{
  "arch": "resnext",
  "model": "masked image model",
  "dataset": "rendered scenes of coloured solids on a plain floor",
  "train_examples": 195000,
  "image_size": 48,
  "crop_scale_min": 0.8,
  "horizontal_flip": false,
  "method": "simmim",
  "mask_ratio": 0.75,
  "loss": "l1",
  "norm": "batchnorm",
  "hidden_act": "elu",
  "depths": [3, 6, 6],
  "kernel_size": 3,
  "stem": "single",
  "avg_pool_shortcut": true,
  "widths": [128, 256, 512],
  "init": "torch_default",
  "residual_init": "none",
  "optimizer": "soap",
  "beta2": 0.99,
  "learning_rate": 0.0023,
  "beta1": 0.95,
  "shampoo_beta": 0.99,
  "eps": 1e-08,
  "precondition_frequency": 20,
  "max_precond_dim": 512,
  "merge_dims": false,
  "one_sided": false,
  "adamw_lr_other_params": 0.00088,
  "ema_decay": 0.99,
  "max_steps": 12200,
  "batch_size": 128,
  "epochs": 8.0,
  "lr_schedule": "cosine",
  "final_lr_fraction": 0,
  "warmup_steps": 610,
  "weight_decay": 0.1,
  "adamw_weight_decay_other_params": 0
}
Rows from block 7 of a small masked image model, named by matrix and row number. Rows with one number belong to one channel. Each number is 128 + 24 x the weight over its row's rms, rounded and kept within 0 to 255. All counts start at 0. Numbers have three digits each.
After each channel's rows are labels from the 100 images, of 14976, where the channel reaches its highest value: "top examples" is what is common among them. Only what is clearly more common there than usual is listed. The data: rendered scenes of coloured solids on a plain floor.
# convs1: grouped (16 groups) 3x3 conv (model.blocks.7.convs.1.weight, 128x8x3x3), inputs within the group 0-7, a 3x3 kernel for each
# convs2: expand pointwise conv (model.blocks.7.convs.2.weight, 256x128x1x1, transposed), outputs 0-85

convs1.78:133115113130068126125113150118130117139121122121129109151156151103125140104075136105113147096072143131135142115128115108106116109149126124137143071103148120118128149125136103103140113120124130120184064057144112105164
convs2.78:154103088083106142128099109155097133107120132124160144091187086132150106168116190115107084122065166104104119129135085154093125114138126150135148123142167130075121093131124131143184127148132108133170129121129171097099109112163100163119116128149102134150107146
top examples: light from behind the scene; chain link

convs1.45:101149122117072102175151160129127131107161130088131103133095127114116187124158139142127115121121130156174163138107145132181091130107103116156147124130111156090149123125093145121103131122125106102095129131097133092100
convs2.45:140103101145156112122100124141143108152125147117182141122171120124142140108114133148100142140110160125130130076129147117132133122130145110105140121149104115072072088101137108145151121096116126126111137139109127132126135108128185196139169152135095135099109116
top examples: light from the left

convs1.38:171151120142148152146144124129151114157190142111142125120105127066068109115109112163112111156148082140114103136130153101152125107142141121133139142185121133153119129145147131162095129133096120165122182119115130140119
convs2.38:103119152130157137124147116119120109136115125147100104144129106120130160114168101144146132164131114105102112140155131173111093070089137124137122145103112152141081153122145168141109120148137163100087124142146111128155112111160118142145104091115123128124153136
top examples: black object; chain link

convs1.126:118137135126123101114087087128163139134132139151145130123154153130141131125068129115123107138087105108111105144162141137138153156164171127137161136067138161184141117125070140125155123122138101122121140144098148177135
convs2.126:120080116153131122135124150150148215085133121132118091135132135110089140109121144145128097102110179112199132081097148128121112136142122101144094128116148085060125124119122149148112134128107145119149138148166110163114098158161098110084109117124133138129089139
top examples: light from behind the scene

convs1.80:142114133159191114124137118143111139094070187130095174151134135155155128124140107109129134134169164142115126151109145098130108138077155158155122146131104138154107118130123102088109141121147134121144117115170126085118
convs2.80:153183076111126159152132182114112144128077106137118124141161094133123100140129162112098134161106118141124113165124099105116117106121131131079169107130169107127149160109117146152161169105091169098160134155119161170158153116129171132139147113150108122149139177
top examples: light from behind the scene; tube; largest object: tube

convs1.13:166173138126154132148144134117116112147143149126105116117119114164128136093097115123139111114110123090139102131110119128129100168177157140115118155090107152139215146154142122096123110109117139126193141110117166116142
convs2.13:082123124148108123119117138103175064153165126139137107133109133111097116132146151150086153128164130109110147119112151109130096138129137112151096145159091135144124146105139120143118129106123124120150141132098166151126156098111099103133090149101090153131154108
top examples: light from behind the scene

convs1.8:162146096137074101126111126121113135109138139122114123118116128098126154157102152101117115120169094115141157156119164138179111125092121128131125107106084103129101086125106115134121089107079136166174154161167130133111
convs2.8:083200126125141140111111154169113113117102133183140101120144137126102150109132133145109125148142139101110104164139100085128151161122139075126121133117118085083116123123115139141126101140154160113143100158138143083133152108147060115107120145099139105141108087
top examples: light from the left

convs1.52:136125113120113139146089113131122131105123154124135107144154154128079137151138144114076102113181122101140115154156140174059127182108161100129102104143121099116104160170153130096149137127131160120143120150110116119124
convs2.52:135144109152103107085118115142112126136114157136095138135119143123102154092143160139126113165117161088163133130121113116140145109142105098066131134137149146080128131163143141133067118123110106164127101112121170114107189113113116123131079068118102105137132090
top examples: light from behind the scene; tube

convs1.4:134142153118105132139115151131140148101119125149129147139125102119104132124206118117117081131180120143098096106107094120099158131106128132156101128097174118179139140137115140200134117130128120121131118110135151140181
convs2.4:155112204072088107133105111145118099144137114102099117075156090098131079100140103097090126115126159138121128097141095143121078116135084117106149128114146142101114128109149128135152168120109118099155116155150138102093130150131080099131174154089136131108137143
top examples: light from behind the scene; disc

convs1.90:171151176140119162148166151144140128135208097142145133150133137116123141128098125129140115161150146118112133116098134106174179129163141141126121134086117121129094104120101133166105109112104069137117114120135107114116
convs2.90:116130107136119108139148133142097141130151097126147131141140134124132122160118177132148110097124144159111127121161148131100123100160089084138132121140143200150147124153096138188131151132140107110146132135156153107129130150180128097145140149146118127174139125
top examples: light from the right; count: five

convs1.39:144154081158118131144143129142131133120159097121102100107121147108129134171093125175136111148150106154144178101135112100123113085107148119137097133088086091177128103089135142134118110154114139143139142095105103166126
convs2.39:132111137178127132098098128110141155147123105140149155130090161126101120084135120178141071083133106103139103109105105130123134149113116151161128111106120106100107126133132145121139144155134158108118124125155103117124094165108112086116101133149117100138147140
top examples: light from behind the scene; tube

convs1.66:138147115135157136134117157101101097102150130148163148136100107124140164112123143128109094126092110112185134164131152093079146146121111115125116150084161141204156124117106139130092101117108134132155136103153127151115
convs2.66:140123126152122118127152154107115149097135134121093196103129161116166138144124141160123108135125128110107186183125122129095161128145104137123103171112165118127085088128132117103121145120159101119130143163148122158095092162127069135120157113066124147123143098
top examples: cog; largest object: cog

convs1.127:136134102119155171124133112127102134123155090171134115134086135108140145160185137152147130121135122138162092128147110142138084136132106138134133110077149121148147133122117131182078147104155133147132134068142169095127
convs2.127:131141143109139173106137127138125129107097125133108144102109169093113088118128181135169145122087170126146166130131106152126130126100130103150135132173146089113133147182119131123136136130148095090109103135099142116157143167162150112133156095088106130177141146
top examples: light from the left

convs1.14:122028079105176130134141133138175149120101134125178130156169120139110152111139130116117105125149111114105116150166140140137118142146148108118133142112114146128113087121138107142121132087118158154154135114154133152146
convs2.14:169089115106158101154136159147090124086136102133139140118117128121117130131154119132122135136198142139109137173173126110125143082154085111121146163098153149128183099146141131137124111138122141157131137122129168119121113118119092166100139141155138136156107158
top examples: light from behind the scene; tube

convs1.111:114136113145123122088097101126167118099111110138122139144134154137168115118138155124161113113093116132130133112117123135085123125162151128159107135068098141146121116083135111201122128125165082107116146084142143159164
convs2.111:165115114111169086090146130147108107129164131139140114113134116113146137109152134139069139083170143117118148153163097151129136148126090105120150133131103143124151149135162162113159131135097120133131151102114120132178123127135170125169123154112141117126142115
top examples: light from behind the scene; count: five

convs1.53:129112131191142132098154115135150138118124129147143135153114121148132139101114134118100119117146122108100116166105134186152127105112161107137133171100157140151148164147179122092133122142110191124154090076139135140104
convs2.53:128123131174116166110156086146147074135103121126086112102118134108177154111160121148164116170155125109106114123131110128109103120075125088122121137113132127105154190086152114144145112118075143107112103130075139089109097145128127179113114114119140120141106130
top examples: light from the left; twisted bar

convs1.70:116123126129185167122126134099106155126101104119146110138101078125107106120102130131118102146122057141139117150094121131124110097096134125114097122108111134110098108139133111105192111131153130099101164122081118114088
convs2.70:105082153147107168111139156156092132141082133168148125120137173138140156121147142157132144134121095124117098152105141104138154096162131140134134134145130125109115100205106097113169124132130099122141116150104119122109162137157097117137135117123062113114099096
top examples: chain link

convs1.122:130141140119117129107122108135124133125136142145150103127118130122145135142081139122147107144079157107138112097141159141086101136149157128107102142162213127222155125147122163096130098104123125121113128133129126136113
convs2.122:153131149116117158138102126148111136121161129125093161128139156114133092157147125121104152112129134104179164165110139165148144117108096109143150131119125076122136093159142141149153113107123093157166124133127139158134120130136153146109125118113126132098127139
top examples: light from behind the scene; blue object; disc; its colour: blue

convs1.74:118142104110148120111124132125122129120136148109137131121127113156141099124112111163154129148141102138109106152174147135126096118099133193182135183107109158086128149131109182132086122124101098148116176117109166100120
convs2.74:106181085138097173124076142138113139149152092133089151118164093106149085144131163181142081144140099130090126136145090126115107085129123144119119138104142114102189100117133132141155147152102163111079129141150134105112117090096167127132101134148120125124135142
top examples: light from behind the scene; tube; chain link; largest object: tube

convs1.48:144152132098119089161148147100115114102147119084057098132147161156078181143105135122127098143149105169137110136140137132175120152154129117128081104115137116090113152129158139120122128136132126101135139108150145102120
convs2.48:170114124137146107114156143132111141146119138118115105138110130082120146108120121148160098163163160096155126125152098156144179142145123111154134123125114157104110070148140092114115125157155103175165123121143164128134088119118116157136111161157163147141142129
top examples: light from behind the scene; tube; largest object: tube

convs1.31:104074125133176139143148132132159115146110117096110120128099111134091113148137126131160127158072128129163116153131126123079128104197103162119119109148108104120121172179085131137130150124119147142125105099135132121151
convs2.31:109114149164118182118174134138144107130108135123093130164122141165116114146134125144137144136146171076149144122113160115127115138146149103098088091131104101140119168163120142132098110088175111136152179148116129123142139133132123083089127140120076081128098105
top examples: light from behind the scene

convs1.57:112111117114145076132111112154139133153067162151150148124129168102079150134131151095098105120107108118148148126123123118135134126128111143154143132119102138104123137127129119082095158165158111084124094163106104086086
convs2.57:101130121089121097104149114106148100174142100092143110093105148130121141116125149141117118115141122134136076185151154142132105127164136139185118160148146138095159114153116177076153122123101148138111158151133118128109145176127126131130150125141142118130156110
top examples: light from the right; green object; count: five

convs1.112:134135113122113130120106129149124120133084127157159118088077118179149185157136148108152130114095120094112137184124117138129129148118164086117101140157104123141147100073087159111141127138111153142113148134097140114145
convs2.112:129150121132124139180136130117171175134099155118147113128127163139136132153110133118156101125100144166130157070137158142120133117135154108181129133137117093154105089142115133171104149076106160130151129133154165096150083121161160129094126136128145138158089146
top examples: light from the right

convs1.61:091131101107117136128114170123135141188102154151204136152137131160051113113136124121132136128133154116117096111130134123159129097135140158161110145144196133124162120122106124140116126101110108137116137146113120146143
convs2.61:125129122152122123114110107144133139115106165126098139134145117148145173118096114107104181123126119165162181150163140141160177117166131104128144133129145157111053101154140129139116144149106089116108117123156131143110136152143185106122213131118119133139116150
top examples: light from behind the scene; green object; tube; largest object: tube

convs1.15:117131099124085126129127140138137119170088099142126110131096120118163118125092128143138146107103210128132114135132110155109112133167135123108103117129170089104173119100153128125133147123165141126152147132085177165150
convs2.15:144167114170116111132144099107112139070111105120114134133107120108130105138102133150152123065107137109151143136131160140108123170102114156149142119136149155129152139130127118130126155108116108089098169119156137079134168080110108139164090092133063150120120084
top examples: light from the left

convs1.89:141116117155144131115139113125132118113123232109130171124131130138120151149146165125124155127128112137164198110131105140137197097135158120110148137121149139121105111116117162147160104147110140132143117145103111115124
convs2.89:122114125103093120125150133104140093150154130116170124134102148143099147157124152115157108065102115123169109088138110153149128142184126145103120137153119073149159104114119143136132125118117138139122141106109127135114138133066145088143075172169158143187143119
top examples: light from the right

convs1.10:125120116105188127139128135136120132109081118148179156107117116133080134169140117163137151145129121123111119133098168123154127127150116108145139138152138116097108142155108118161141140123129129110108139035117129168169
convs2.10:101113120128137156139128137130127139124126094155098117152139179147126112156089112138131165145152112156099130130163095168104128100152121131114153118086152133160106105159130113146126143139113211141112116127186162066112096091143173091095070151153148125132143133
top examples: light from behind the scene; black object; tube

convs1.63:148107148131077147113145181123142135110109142155110100121133108120096112134126083126108128111089143099118083171136112078084121115145117119141136136149116124118137122101135088115169136138196101130100101138130165107136
convs2.63:088151107138113115108149160125180146115147112127088137162102158164112175139154112188160099108134117138163176126149139116164098132111130136176092144116135148114116140132131149103101121123090123114136125107161151052100128148115144121159127108149084183109102085
top examples: light from the left

convs1.108:134137126095098129125113143102103079147159101128150157124139136128116159117124146094094093120161091156109141115095080112166125134099121106141111114154119153102123138112144130059117120145145130123158128162185131142168
convs2.108:098102104150119157168126148144093139121059141151155102126127149163121122155116139098127141099119129118157136148089138149128144114117166126142154129093121109114138114182114111131140110129158139113129129133114132180147103148153109131140168105141108095131124118
top examples: light from behind the scene; tube